From a checkpoint of a small multi-label audio tagger: 16.1M parameters, arch conformer.
Rows from block 2 of a small multi-label audio tagger, named by matrix and row number. Rows with one number belong to one neuron. Each number is 128 + 32 x the weight over its row's rms, rounded and kept within 0 to 255. All counts start at 0. After the name is the row's rms in percent of the matrix's.
After each neuron's rows are labels from the 100 clips, of 14976, where the neuron reaches its highest value: "responds to" is what is common among them. Only what is clearly more common there than usual is listed. The data: two synthetic voices taking turns or overlapping, over music, noise or silence. In brackets: how many of the 100.
# fc1: first MLP up (model.blocks.2.ff1.fc1.weight, 1536x384), inputs 0-76
# fc2: first MLP down (model.blocks.2.ff1.fc2.weight, 384x1536, transposed), outputs 0-76

fc1.444 101 [133 115 158 100 121  93 102 124 119 136  99 152 106 115  81 148 164 118 138 124  58 105 156 187 126 136  95 159 150 111 114 180 143 118 179  88 126 114 105  95 108  97 230 121  62 143 116 119 172 112 182 163 127 149  84 138 145 145 147 138 109 211 111 132 168 141  74  92  98 140 107  75 114 118 151 116 135]
fc2.444 065 [122  81 163 136 140 160 161 147 159 107 193 134 131 135 143  93 131 171 118 147 133 165 145  67 162 134 115 107 104 187  94 144 108 105 198 144 117 156  87 171  77 114 147 115 115 145 112 105 147 147  90 178 194 142 119 101 159 141 112 117 101  87 104 105 133 121 192  85  99  85 101 106 103 116  72  27  97]
responds to: clock ticking (100); background: everyday noise (100)

fc1.18 102 [114 111 130  93 132 165  91 128 139 130 146 132 158 173 123  81 106 143 136 123  86 124 112 134 170 123 154 168 112 119 110  76 118 133 141 149 158  87 139 126  57 157 118 131 145 143 182 114 145 173 116 135 109 126 118 130 136 163 119 128 172 145 141  94 133  97 105 139  80 223 106 148  64  74 172 106  67]
fc2.18 046 [138 131  81 105 117  75 197 169  94 163 174 139  73 126 103 113 138 140  84 184  67  91 162 142 100 126 115  91  66 168 141 116  68 118 183 133 144 182 121 205  62 175  67 121 137 172 127 129 165 107 148 149 130 175 183 113 151 109 162 173 151 116  89  80 164 131  91 140 172 135  51 124 121 114 217 141 143]
responds to: wind (100); background: everyday noise (100)

fc1.426 105 [119 110  96 137 140  86 135 142 153 150 161 163  88 163 172  84 180 153 155 172 142 102 127 185 113 129 167  65  72 114 109 120  90 156 230 122 144 102 140 127 119 118 107 145 124  80 115 111 169 133 146 154 181 123 171 172 105 145  88 159 111 135 139 177 138 138  98  80 157 117 148 111 179 128 121 110 195]
fc2.426 057 [157 127 139 108 148 135 148 100 107  92 155  99  82 124 127 158 120 115 153 114 107  99 113 101 126 153 132 167 153 135 130 193  96 133 109 111 154 176 134 126  92 128 142  95  72 167 188 100 235  46 119 131  93 151 130  59 103 109 130 132 161 126 131 102 142 103 114  76 133 109 135 114 127 148  96 127 111]
responds to: reverberation (90); music (60)

fc1.478 095 [139  68 193 155 109 113  67 121 136 154 138  72 125 157 133 106 131 162  75 105 123 114 136 181 141  39 131 112 113 134 161 154 131 122  60 144  98  96 143  73 114 108 154 112 122 170 117 166 131 101  99 135  92  92 135 108  64 144 189 137 137 163 112 103 172 148 156  83 157 102  84 140  98 180 168 143 151]
fc2.478 110 [116 105  70 122 106 167 126  62 180  97 162 128 188 149 168 187 103  86 175 110 100 129 139  84 146 130 104 132  92 116  89 135 141 140  59 176 126  67  67 155 162 106 145 122  77 219 116 151  72 125 118 135 127 116 142 102 101 117  94 121 147 134 167 124 149  90 102 145 103 191 113 116 121 122 118 135 144]
responds to: thin (high-pass) (100); background: everyday noise (62); white noise (32); pink noise (29)

fc1.644 101 [202 219 135  96 122 111 136  88 142 125 111 120 122 141 104  92 128 191 211 188  90 150 170 136  96 123  33  86 149 132  99 121 107 150 164 121 135 137 122 113 164 130 104 173  99 159 164 149 120 130 173 168 160 143 162 143 111 133  99 100 160 111 122 181  90 143 161 165 170 171 170 145 163 142 141  89 164]
fc2.644 107 [163 164 184 152  54 157 114 152 123 148 129 144 156 119 135 143 150  97 154  76 101 136 134 128 121 165 124 139 140 132 106 107 144 106 175 139  54 102 106 169  95 136 163  99 132 109  78 165 146 172 141 116  86  96 170 196 142 168 122 104  74 123 125  91 117 139 147  86 132 126 136 162  47 130  97  48  84]
responds to: background: everyday noise (88); rain (83); muffled (low-pass) (39)

fc1.407 109 [129 149 162 144 121  66  96 117 178  69 166 156 150 162  88 117 102 121 136 153 109 197 178 186 105  67  74 181 172 125 115  96 121  96 135  80 160 146  84 127 161 108 153 143 142  84 154  72 128 142 144 107  51 125  82  80 120 206 131  91 132 110 138 159  99 157  68 150  56 115 134 180 152 133 155  85 136]
fc2.407 097 [194  64 139 156  93 131 128 106 117 139 144 156 153 107 151 108 150 133 116  83 129  94 152 154 136 110 183 103  92 131 113 133  99 144 135  73 104  95 161 106 169 120 143 115 154 179  43 100 120 128 184 102 114 233  88 131 119 122 209 141 141 130 156 182  89 179  86 112 104 126  86  95 180 102 123  76 162]
responds to: reverberation (85); background: everyday noise (65); wind (57)

fc1.53 105 [101 132 198 104 116 115 145 105 113 133 107 107 120 152 153 112 119 151 164 135 128 124 122 120 144 106 153  98  83 138 120 104 131 164 129 178 133 133 161 156 131 184  42  80 117 110 128  98  77  94 160 147 142 114 183 138 159 172 127 130 147 146 151  91 176 160 183 113 156 157 155 109 109 151 136 139 105]
fc2.53 112 [156 126 116 181  99 167 124 117 112 177 123 200 154 113 116 169 132 152 103  95 133  99 122 135 145 144 167 139 127 122  84 101 118 137 119 139 145  85 153 103 124 129 126 153  98 143 165 128  92 142 189 101 107  92  52 115 146 154 102  42  74 110 167 138 127 163 175 161 113 126 136 121 188 128 141 112 185]
responds to: reverberation (82); high voice (65); second voice: high voice (40)

fc1.147 098 [ 77 163  92  98 143 134 142 168 120 138 133  94 121 117  97 107 126 101 111 172 126 124 144 144 124 124 207 127 146 138 123  89 165 130 129 169 107 123 207 180 176 107 154 168  37 114 143 126 168  94 106 154 132  69 158  94  88 149 130 172  98 128 155 111  77 120 123 117 168 102 194 101 214 134 106  66 185]
fc2.147 081 [127 103  91  94 161 119  89 143  83 164 102 126 132 164 168 117  84  97 106 117 138 115 128 101 173 116 181 102 132  95 155  95 116 131 125  85 113 156  93 104 139 100  81 121 150 114 118 128 105  91  96 133 125  81 147  64 102  45 158 195 132 153 128 104 150 159 146 152 138 132  73 146 134 161 106 119 192]
responds to: thin (high-pass) (73); background: none (63); white noise (39)

fc1.441 113 [135  80 173 177 100 158  60 104 104 129 114 150 133 146  70  83  84 145  66 115  79 129  95 123 153 103 101 165 102 173 138 149 177 137 125 143 207 149 134 108 121 129  97 127 160 128 115 197 141 149 147 141 102  98 106 129  66 128 127 171 117 110 146 163 134 126  99 101  89 121 152 144 158 153 104 149 139]
fc2.441 082 [141  85 161 123  98 161 127 105  92 118  97  80 157 141 165 168 175  89 113 187 178 121 120 139 152  96  81 145  95 162 113 174 167 147  79 164 126 129 166 148 116 101 190 128 109 128 101 171 129 153 114 161 106 105 176 129  64 119 157 152 145 176 120 105 135  92 125  71 144 131 106 102 147 139  47  86  99]
responds to: white noise (63)

fc1.5 104 [106 148 131 167 104 137 142  97 167 152 157 152 187 146 102 129 103 138  87 151 155 151 158 105 121  73 138 144 102 135  88  75  97 152 140 143 100  93 137 114 126 107 113  81 140 162 102 152 126 108 134 137 145 137 120 167 127 126 128 152 143  45 141 178 107  98  93 178 164  92 221 125 122 125 150 104 128]
fc2.5 064 [ 98  82 109  58 150 136 181  84 113 164 168 121 114  84 100 155 156  87 162 141 123 136  88 152 152 118 147 147 160 154 148 116 150 169 162 126 100 132  89 148 128 147 126  82 141 127 100  92 107 146 124 173 179 124 115 141  77  88 149 128 133 139  86 117 125 147 111  98 128 193 135 136  58 110 100 121 111]
responds to: engine (99); background: everyday noise (99)

fc1.12 108 [149 122 145 156 111  83 147  96 141 175  64 138 127  86 173 112 185 150 155 153 125 103 157 168  97 123 117 131 102 131 107 114 143  76 201 124 106 123 134 157 153 101  84  95  14 115 129 148 118  93 124  84 114 133 115 159 173  94 141  97  94 204 153 122 169 123 102 171 133 139 175 155  79 165 109 197  89]
fc2.12 079 [178 120 112 169  72 162 144 107 155 206 160 141 162 140 125  98 108 130 147 113  48 118 125 155 158 137 154 124 111 149 153 148  76 104 105 133 128 145 140 155 111 115  98 148 133 128 158 118 121 101 121 101 130 136 165 156 141 148 135  79 123 119  51  91 120  98 215 136 160 113 130  74 138 115 101 116  83]
responds to: clock ticking (100); background: everyday noise (100)

fc1.625 087 [ 98 142  93 139 154 119 117 151 116 188 164 126 107  88 166 103 124 144 176 137 129 129 106 154 114 149 122 134 130 136 118 146  83 181  89 100 165 101 150 155 167 122 110 195 125 108 131 104 144  40 114 170 112 138 149 130  89 129 155 180 160 104 164 136 143 182  92 127 106 117 164 114 106 111 123 114 162]
fc2.625 095 [ 94 114 147 215 109  99 130 122 115 146 109 113 139 138  93 150  58 110 170  81 114  89 115 118 185 140  98 147 128 105 155 112 176  89 136 141 118 149 115  70 133 106  93 130 105 155 112 128 106 149 163 109 124 123 139 170 107 125 126 135 166  82 138 116 142 183 126 173 160 153 205 109 158 130  54  98 145]
responds to: thin (high-pass) (97); child-like voice (75); first voice: child-like voice (56)

fc1.69 090 [127 110  94 145 130 110 125 173  92  82 163 121 120  77  56 117 161 134 165 147  95 138  94 170 131 137  54 177 171 137 139 140 118 168  98 113 129  79 113 135 117 142  96 139 167 141 123 110 140 125 137 132 153 121  74  80 112 132 139 132 124 125 123 167 160  88 113 147 151 106 103  72  93 106 153  91  90]
fc2.69 145 [ 75  75  76 203 127 131 119  94 167 107 158 130 106 125 104  93 172  73  95 162  93 135 163  94 106 148 107 147 111 153 168 149 169 111 141 113 235  74 180 149  86 160 128  39 124 110 117 139 126 139 141 114  82 140  81 181 113 195 176 157 111 110 114  79 107 120  95 151  94  60 181 175 156  96 145 121 154]
responds to: reverberation (98)

fc1.486 092 [136 166 126  86 107  94 100  97 182  81 100 150 162 175 161 149 104 131 130 174 105 111 109  85  82 133  88 113 137 119 105 104  88  67 150 169  89 138 119 151 101  90 130 143 120  85 110  88  96  84  84 167 113 130  99 109  88  86 162 115 148 155 110 105 146 128 121 103 158 125 122 101 113 110 141 168 106]
fc2.486 057 [111 118 106  64 126 100 134  63 170 101 178 114  88 109 155  82  88 105 121 144 152 138 134 164 143  71 162 131 119 131 113  91  81 164 124 152 105 116 148 156 114 126 143 102 158  85 180 118 185 144 123 150  98 172 185 131 169 101  48 138 166  84 109  84 129 108 195 125 129 133 150 175 117 149 120 135 145]
responds to: background: none (74); rumble (66)

fc1.3 113 [126 167 131 143 133 146 123 108 149 123 141 121 119 150 120 144 184 188 116  97 109 125 120 152 144 136 118 172 125 145 114 155 174 122  86 125 116 107  98 121 131 140 156  69 173 113 108  72 208 121 144 126 107 108 147  43  97  84 160 156 151 137 157 179 140 181 121 150  86 107  63 114  72 123 180 164 101]
fc2.3 077 [130 129  81  82  84 214 103 140 147 108 128 109  88 133  97 106 116 136  49 155  82 154 112 130 104  87 107 119 145 144  95 116 159 121  69 115 140 123  97 146 168 166  72  92 103 100 127 120 165  76 126 177 149  69 132 107  74 146 141 157 135 204 154 146 170 139 131  56  86 127 162  84 193 130 162  86 169]
responds to: background: everyday noise (80); clipping (26)

fc1.371 094 [127 127 185 109 132 130  66 138 129 125 150  86 197 114 136 149 137 151 122 148  92 105 172 171 125 151 105 167 125 158 146 122 165 127 141 121  73 135 156  66 109 127 164 161 118  94 132 112 147 105 129 123 106 171  93 140 145 150 166 139 180 100  64 123 110 125  63 100 108  96 159 135 126 123 216 160 162]
fc2.371 115 [142 125 122  86 112 144 123  86 139 184  94  93 126 156 108 137 125 130 105 126 104 175 169 126 153 123 172 117 148 130  84 146  64 105 101 116 172 138 101 101 106 112 149 118  64  96 116 177 123  98 143 136  67 144 212 111 111 112 112 100 135 107 131  97  68 135 182 166 101 158 167 121 125 175 107 126 155]
responds to: white noise (74); waves (34)

fc1.145 092 [ 54 180  96  89 123 141 158 138 143 116 102 108 186 162  99 133 157 147 111 157 105 169 136 135  66 138 122 154 100  87 114 128  97 144 171 141 152 105  85  71 147 118  98 135 116  95 150 132 149 101  97 172 118 136 148 115 103 180 111 138 116 122 138 121 156 208 148 152 136 174 131 115 169 125 155 117 133]
fc2.145 109 [120 169  86 180 159 133 113 167 142 176 114  70  73 109 134 163 117  99 147 138 112  89 127 102 170 129 128 124  93 147 101  47 107 139 115 117 109  91 160 162 129  86 136 150 131  79 107 110 151 121 170 132 110 162 122 137 101 118 156  64 103 145 107 183 124 139 115  86 153  60  88  90 111 207 140 139 145]
responds to: background: everyday noise (99); typing (97)

fc1.253 097 [213 163 141 114 130 116  85 150 147 163 109 153 111 115 175 155  93 134 138 160 107 148 103 162 117  86 189 129 172  56 170 116 155 140 121 166 149  95 189 148 101 101  68 137 135 120  68 132  91 209 136  93 102 109  60 146 163 170 183  65 104 161 127  36 136 114  87 132 137 129  96 107 112 141 135 161 149]
fc2.253 107 [139 154 159 145 149 157 189 131 148 198 142 121  85 121 140  81  68 146 124 155 171  95 103 138 105  94 150  86 119 171 143 116 112 144 121  95 157 143 110 160 104 187 149  99  60 149 110 108 138 178 118  71  82 107  66 152 103 141 145  65  73 153 125 181 110  76 143 100 123 167 136 125 125 127 160 136 142]
responds to: wind (100); background: everyday noise (100)

fc1.606 091 [133 164 148 163  87  98 168 144 121  90 105 101 108  80 105 135 116 122 155 139 150  98 118 236  98  86 159 117 176 135 128 140 120 128 135 123 118 138  56 121 182 125 131  99 132 105 158 122 166 143 117 209 137 123 138 140 164 147 114 103 117 139 135 185 136 158 150 112 108 149  87 112 140 121  34 104 173]
fc2.606 094 [128 183  91 121 139 128  97 149 115 127 101 148 189 164 157 157 157  83  77 190  57  67 158 104 103 150 125 111 163 112 163 135 137 102  90 117 169 124 130  73 115 155 130 111 107 118 141  85 146  97 108 124 138 159 175 161 103 118 108  87 142  75 128  97 128 146 122  54 139 138 153 121 168 126 171 115 157]
responds to: reverberation (79); background: everyday noise (70); crickets (34)

fc1.500 100 [179 133 133 143 131  98 144 139 123 110  71 167 126 146 145  77 162  97  98 141 125  88 107 156  81 157 104  95 117  59 126 131 102 131 100 164 115  46 118 140  80 144  92 148 161 121  86  95 140 143 169 136  97 115  53 126 113 188 171  75  90 169 128 130 104 176  64 151 165 183 134 167 100 120  99 151 121]
fc2.500 076 [128 110 125 227 116 155 167 135 118 132 128  85 104  86 113 104 107 155 159 192 146 108 189 128 140  76 156 127 156 153 113 122 108  85 152 125 134 121 158 129 123 158 113 169 125 179 151  85 137  82 166  31 122 140 120 111 121 148 110  69 151 176  70 113 121  78 151  84 131 199  34 100 151  92 120 136 190]
responds to: wind (100); background: everyday noise (100)

fc1.571 095 [ 99 202 128 155 182 178  88 154 152 121 116  96 110 109 105 168  89 116 118 187 110 108 127 135 167 151 110 112 124 102 170 172 149 130 119 118 147 127  99 105 161 115 135 167 176  79 107 113 109 121 143 199  76 107 204  99 157 104 113  89  90  74 167 187 149 146 118  97 141 147 119 127 153 149  96 180 166]
fc2.571 078 [131 138 190 114  64 135 159  83 120 127 129 171 184  70 145 130 102  92 126 117 119 178 153 139 174 105 118 116 190 103  67 166 163 145 131 110 185  93 126 121 147  98 104 104 131  84 107  88  93 141 127 136 109 139  92 146 161 127  77 118 100 141 172 117 162 155  82 174 117  92 134 157 131 104 111 144 153]
responds to: background: everyday noise (93); fire crackling (52); rain (34)

fc1.630 093 [138 121 193 116 141 129 119  92  56 195  88 135 113 133 128 162 140 141 130 153 131  89 205 161 135 102 155 187  54 104 109 100 154 127  59 109 123 118 103  92 153 105  94 168 126 121  99 107 134 109 160  91 113  84  47 140 165 137 160 135 174 175 133 102 168 123 106 159 158 133 169 109  96 145 113 149 164]
fc2.630 073 [139 182 144  92  92  93  98 153  66 174 106 140  72 127 120 199  71 129 133 120  54  92  44 143 121  98  97 124 136 102 122  87 151 124 131  81 144 214  96 110 123 121 176 141 115 111 125 127 145  89 102  95  81  89 103 134 113 132 157 117 137 135 143 138 120 136 128 162 132 113 134  85 174 177 170 151  92]
responds to: wind (100); background: everyday noise (100)

fc1.130 115 [119  83  67 121  98 129 113 102  37  82 148 116  95 147 153 118 134  91  95 158 117 118 175 143  86 116 121 138  97 110 135  74 191 142 124 123  93 125 143 120 118 171 108 169 119  74 110  10 123 123 108 105 156  93 120 111 143  91 109 157 197 118 145 117 123 150  71 132 138 162  92 156 178  70  92 115  70]
fc2.130 083 [107 144 147  98 170 160 134 126 145 181  80  89 155 174 113 131 134  74 128 173 146 123 153 144 124 180 140  64 104 123 111  99 124 140 126 119 181  90 133 169 102 185 137 140 151 155  53 119 193 107 111  87 165  96  69 138 169 127 135 159 129 146 120 153  88 171  88 177 168 163  81 109  83 151 125 113 131]
responds to: engine (100); background: everyday noise (100)

fc1.760 105 [154  82 109 153  84 122 181 138 134 157 141  78 162 110 146 115 116  80 132  91 116 173 143 114 104  70 177 134 145 129 161 191 145 109 166 109 136 141 142 134 107 139 148  82 110 126 169  99 120 112 113 146 163 123  93 127 177 112 179 132 103  91 165  98 121 136 135 172 125 135 106 115 152 162 124 163 157]
fc2.760 127 [120  78 127 120 135  72 130 199  73 155  90 135 156  55 111 102 139 159 129 189  88  79 150 106 128 137 111 223 112 111 141 133 107 157 173  67 143 110 112  78 110 111  81 134 131  82 149 141 109 106 149 129 133 153 125 167 141  95 123 189  72 160 108  99  94  98  87 147 145 148 155 112 124 175 123 138 102]
responds to: background: none (77)

fc1.706 089 [140 105 100 127 117 110  93 143 114 145 146 111 139 162 117 123 156 144 162  95  88 125 105 185 100 123 131 149 100 115 177 189 166  49 160  86 150 142 120 107  82 152 108 142 140 174  67 185 145  89 169 106 144  79 129 157 102 118 123 130  99 155 156 174 115 135 135 102  69 163 145 108 139 129 124 148  81]
fc2.706 111 [ 96 101 126 157 133 165  94 111  92 123 158 148 135  65 102  79 200 131 111 159 188  90 142 189 102 182 188 185  99 127  99 184  65 150 131 154 108 130 112 116 123 135  55  72 162 125 156 122 169  78 155 109 128 126 166 168 191 158  46 128  75 120 130 109  62 147 114 140 138 147  64  89 152 150  80 116 152]
responds to: reverberation (97)

fc1.331 095 [154  33  78 132 124 186 125  70  91 176 163 149  88 113 125 177 141 141 115 136 126 137  91 125 152 174 171 151 151 176 108 220 150 193  88 134 130 138 114  85 141  88 124 101 181 100 179 157 125  91 116  79 139 133 217 130 106 159 178  88 118 152 125 136  96 152 121 141 105 153  96 108 166 126  70 127 167]
fc2.331 088 [ 28 138 116 106  47 112  95 109 116  60  88 149 112 115 129  80 109 137 154 135  82 180 151 108 136  68 129  98 155 102  69 167 179 124 173 100 111  99 143  88  87 188 130 146 146 122 122 145 105 147  95 140 154 136 111 159 122 136 140 114 162  77 141 135 122 137 140 125 128 143 175 156 120 142 121 163 157]
responds to: background: everyday noise (100); applause (78); thin (high-pass) (31)

fc1.481 097 [149 194 113 126 140 156 154 115  63 224 183 114 159 117  83  93  94 111 135 143 104 111 101 148 131 121  96 129 109  86 164 161 113 107  69 133  72 184 124 169 157 160 185 168  91 158  42 112 160  80 127 122 129 125 147 111 114 139 147 140 127 133 100  92 118 135  49 129  89  82 114 120 132 151 180 176 160]
fc2.481 105 [113 109 122 138 160 154  92 130 127 143 104 157 141 151  89 175 132 131 113 111 108 141  77  86 153 188 169 124 145 181 126 153  60 121  92 142 114  68  95 112  93 140 148  68 106  98 112 126 137  63  70  99 173 171 135 168  62 111 142 162 165 154 131 179 116 144 183 143 106 156 122  94 110 145 140  58 114]
responds to: white noise (100); background: none (69)

fc1.359 106 [ 79 159  31 118 139 177  94 103 132  94 134 127 185 129 151 198  89 109 120 161  67 113 143 114 174 150 184  42 144 169 151  93  95 179 155  74 153  95 113 168  77 122 106 114 212  89 135 181 155 113 130 126 148 178 135 151 112 171 134 102 148 109 129 131 151 124 105 145  97 125 161  99 120  83 120 133 117]
fc2.359 067 [ 68 165 110 104  98  94 142 136 104 104 152  90 131 152 105 191 139 146 144 128 105 118 155 139 159 157 108 132 106 109 126 136 131 120 160  99 112 108  97 108 175 149 111 133  67 132 138 180 145 139 143  92 129 147 150 144 116 178 136 115 157 115 166 116 163 158 103 118 149 176 134 154  58 133  97 169 168]
responds to: thin (high-pass) (94); child-like voice (80); first voice: child-like voice (58); second voice: child-like voice (41)

fc1.199 108 [101  77 103  90 112 165 180 102  81  95 127 102 125  97 145 112 128 127 141 153 177 129 148 149 187 128 113  78 158 128 152 149 113 167 114 138 178 126 139  84 153 103 161 155 159 106  83 146 185 115 216 174 111 170 124 201 110 114 165 123 102 131  66 176 117  81 124  93  68 114 117 133 114 134 178 110 104]
fc2.199 046 [132 126 106  87  94 138  71 151  74 161 140 150 125 139 154 167 137 178  72 146 138 167 105 173 121  95 117 135 146 136 142 145 151 113 106 145 106 105 139 110 118 131 117 157 103 182 166 117 111  66 120  88 126 150 149  77 167  65  88 160 132 202 118 175 124  87 153 195 145  95  80 115 131  80 126 147 138]
responds to: child-like voice (100); background: none (71); first voice: child-like voice (64); second voice: child-like voice (50)

fc1.357 096 [112 157 162 127 172 135 153 139 107 164  65 128 141 179 111 136 140 141 138  78 121 116 149 122  81  74 135 110 124 123 105 156 141 132 135 118 170  80  89 146 163 150 121  86 145 142 178 138  88 124 120  80  40 148 153 112 152 154 170 177 135 166 193 169 115 143 117  99 167 156  81 125 123 143 139 110 155]
fc2.357 089 [ 84 121 158 130 111 114 132 135 176  97 116 179 152  89 104 153 123 127 134  64 170 169 188 110 128 107  77 116 174 141 145 136 150 165  76 112 144 102 231 175  62 107 156 160  83 130 111 179 167 122 133 191  90 171 112  81  86 124  91 150 100  92 190 171  98  98 131 104 158  90 113 116 124 219 130 144 182]
responds to: background: everyday noise (98); wind (93)

fc1.764 097 [ 86 104 143 130 171 156 129 117  74 151 185 160 176 122  83 179 165 140 133 190 158  92 109  97 141 199 124 182 117 150 102 170 176 106 102 107  89 191 146 110 110  96 108 125 115 132 148 167 120 161 126  84 176 136 182  78  67 120 177  84 162 142  84 155  77 146 174 133 152 129 149  89 131 126 108 119 163]
fc2.764 115 [120 113 135 122 127  65  81 129 142 146 163 121 169  30 139 181  79 122 140  92 176 117 125 111 133 177 164 121 144  99 137 118  93 116 125 143  97 113 172  93 163  81 133 117 139  90 124 164 152  95  97 123 131 122 156 118 140 184  91 144 132 129 159 123 111  50 132 108 104 197  90  84 118 152 129 225 138]
responds to: child-like voice (100); first voice: child-like voice (72); second voice: child-like voice (53)

fc1.542 106 [171 123 103 143 156 106  83 152 177  92 153  85 129 114 153  74 105 123 174 160  95 150 107  75 156 143 116 132 190 127 173 160 164 139 171 127 141  93  84 119  86 141 135 170 139 120  86  97 154 163 172 175  45 134 169 173  95 130 101 106 142 129 133 188  63 117  78 157 125 115 120 146 148 103 127 111  72]
fc2.542 104 [128 165 131  84 120 113 137 124 156  87 100  84 128 127 105 149  96 142 111 134  78 102 156 165 137 127 191 163 135 194 132  96 113 108  60  87 128  89  85 125 104 126 136 120 135 176 120 203 141 117  92  94 191 129 127  84 170 209  97 161 118  68 147  85 198  80 130 141 145 128 109 108  93 137 126 177 126]
responds to: clock ticking (36)

fc1.741 089 [166 111 147 133 121 113  98  75  68 120 155 140 116 136  99  63 103 131  93 123 123 163 143  93 146 140 149  68 141 132 162 108 129 108 100 131  97 142 122 136 132 171 159 154 139 158 143 157 108 109 115  89 107 138 137  89 128 129 154 139 142 127 161 126 124  52 120 138 150 143 150 168 207 158 156 139 163]
fc2.741 117 [148 173 162 160 114 135  77 142 176 103 130 115 153 114 152  42 103 139 121  89  81 109 128 139 191  71  78 123 141 113 187 143 101 166 110 149 112 161 105 138 151 150 141 147  94 127  98 108 130 130 165 145 189 179 107 142 155 150 109 182  96 109 111 125 194 133  83 142 163 135 123 179 112  74 147  57 131]
responds to: background: none (60); thin (high-pass) (58); white noise (49); pink noise (44)

fc1.645 095 [120  83  83 133 117 111 126  83 131 139 129 145 115 121 125 148 148  65 146 130 207 156  85 175 107 161 166 134 117 148 121 120 125 133 104 160 141 120 100 177 140  87 123 157 154 106 164 110 153  96 157 118 173 149 148 119  84 107 150 123 136 108 162 151 127 104 100 151  82  96 103  81 169 119  89  76 111]
fc2.645 078 [140 135 128 128  97 143 148 136 148 182 125 103 121 106 146 146 104 159 129 120  92 117 161 177 138 112 111 130  33 134 142 153 149 134 149 170 137  78 118 117 127 169 160 128 110 111 121 131 117 178 132 102 156 160  94 129  99 140 148 155 107 128  99 105 144 100  79 190 129  86 113  96 108 192 126 115  99]
responds to: reverberation (62); muffled (low-pass) (27)

fc1.141 111 [ 71  90  94 119  99 166 124 102 199 148  89 164 148 143 122 151 145 141  90 152 127 111  75 184  95 169 102 144 206 126  81 132 116 123 111 142  90 109  99 155 104 118  64 109 154  90 136  97 182 148 148 122 185 135  92 106 167  93  64 123 164 142 120 125  96 106  95 154 130 132 120 175 161  82 164 141  59]
fc2.141 084 [104 106 122 195 205  77 170 102 100 178 110 160 107 159 144 109  51 164  81 116 112  82 111 129 116 123 167 131 165 190 113 163 104 102  63 109 149 147 114 122 174 138  94 132 128 139 153 141 144 182  98  91 177 187 104 118 141 158  88 124  95 108 121 127 151 120 105 137 129 111  99 120 134  96 140 123 197]
responds to: background: none (78)

fc1.555 104 [101 151 111 174 170 186 153  32 148 104 113 127 186  84 150 187 165 131 174 108 113  70 100 132 121 137 152 128 132  85 151 138 158 103 153 112 138 176 158  97 155 115 112 124 131  64 125 138 146 146 138  96 138 145 165 123 130 158 143 178 193 138 158 176 109 111  59 130  98  48 136 143 131 117 142  98  71]
fc2.555 080 [110 105 136 110 183 122  84 123 121  92 169 122  83 129 133 109 128  94 114   9 146 126 126 146 149 106 146  83 147 107 194 163 179 126 113 155 107 140 181 120 109 138 168 103 113 147 126 115 135 104 113 136 160 138 137 144 221 137 151 165 191 135 146 129 138 122 165 117 108 108  51 170 128 152 133 160  97]
responds to: background: everyday noise (95); fire crackling (87)

fc1.278 093 [116 125 137 133 157 184 158 144 114 110 140 145 121  43 173  79 180 138 107 192  98  76 108 144 163 143  87 147  87 154 161 134 138 158 103 151 103 122 152 127 121 168 127 151 130  97 100 146 146 138 137 158 179 122 136  86 108 125  67 146 168 128  71 166 131 157 103 146  88 132  80  89 173 182 111 121 153]
fc2.278 141 [127 213 124 104 131 155 113 149  91 141 136  96 133 104  79 169  70 106 126 177  73 158  70 142 122 115  84 104 140 174 183 131 136 115 126  67 121 148 110 135 142 112  84  88 149 134 141 111  96 186  94 185 118 165 192 132 129 126 116 149 170 181 123 119 173 151 133 178 154  81 103 143 178 138 102 136 148]
responds to: child-like voice (100); second voice: child-like voice (62); first voice: child-like voice (56)

fc1.765 095 [165 129  98 150 166 130 115 117 114 171 118 162 124 125  98  90 161  88 110 123 103 142 158  67 103 119  69  48 131 106 134 142 169 101 108 103 113 133 146  87 125 128 131  99  83 170 147 159 114 101 118 171 128  64 137 104 207 158 137 153 157 151 177 115 203 100 102 119 161 198 144 134 145  90 131 152  97]
fc2.765 142 [124 107  69 171 165 184 135 135 130 121 142 105 102  78 120 182  75  99 134 111 146 179  99 190 120 140 131  84  18 169 111 181 130 106  86 108 161  86  83 111  95 159  92  92 178 125 111 142  69 137  73 142  91 116 105  95 107 103 134 104 139 145 151 144 141 172 119 149 159 135 146 128 149  97 156  81 123]
responds to: clock ticking (100); background: everyday noise (100)

fc1.733 102 [143  93 145 131 160 109 149 138 100 111  94 168 226 193 116 209  92 158 123 156 108 103 115  96 165 104 126 118 120 117 112 173 118  81 135 168  89 116  19  90  76 156  96 141 107 133  94  94 204 166  99 192 152 147 158 155 147 157 218 183 156 106 125 109  95 129 154 166 147 129  68 147 126  71 102 172  53]
fc2.733 041 [ 87 105  52  98 147 103 143 125 111 133  84 136 174 166 127  98  79 127 113 117 187 180 113 131 162  98 160 133  77 124 135 194 185 134 123  84 190 139 124 113 127 143 115 133 152 160 151 140 110 110 104 125 120 101 143  67 110 168 137  91 116 139 127 178  92 105 119 168 132 137 118 118 148 152 110 120 117]
responds to: engine (100); background: everyday noise (100)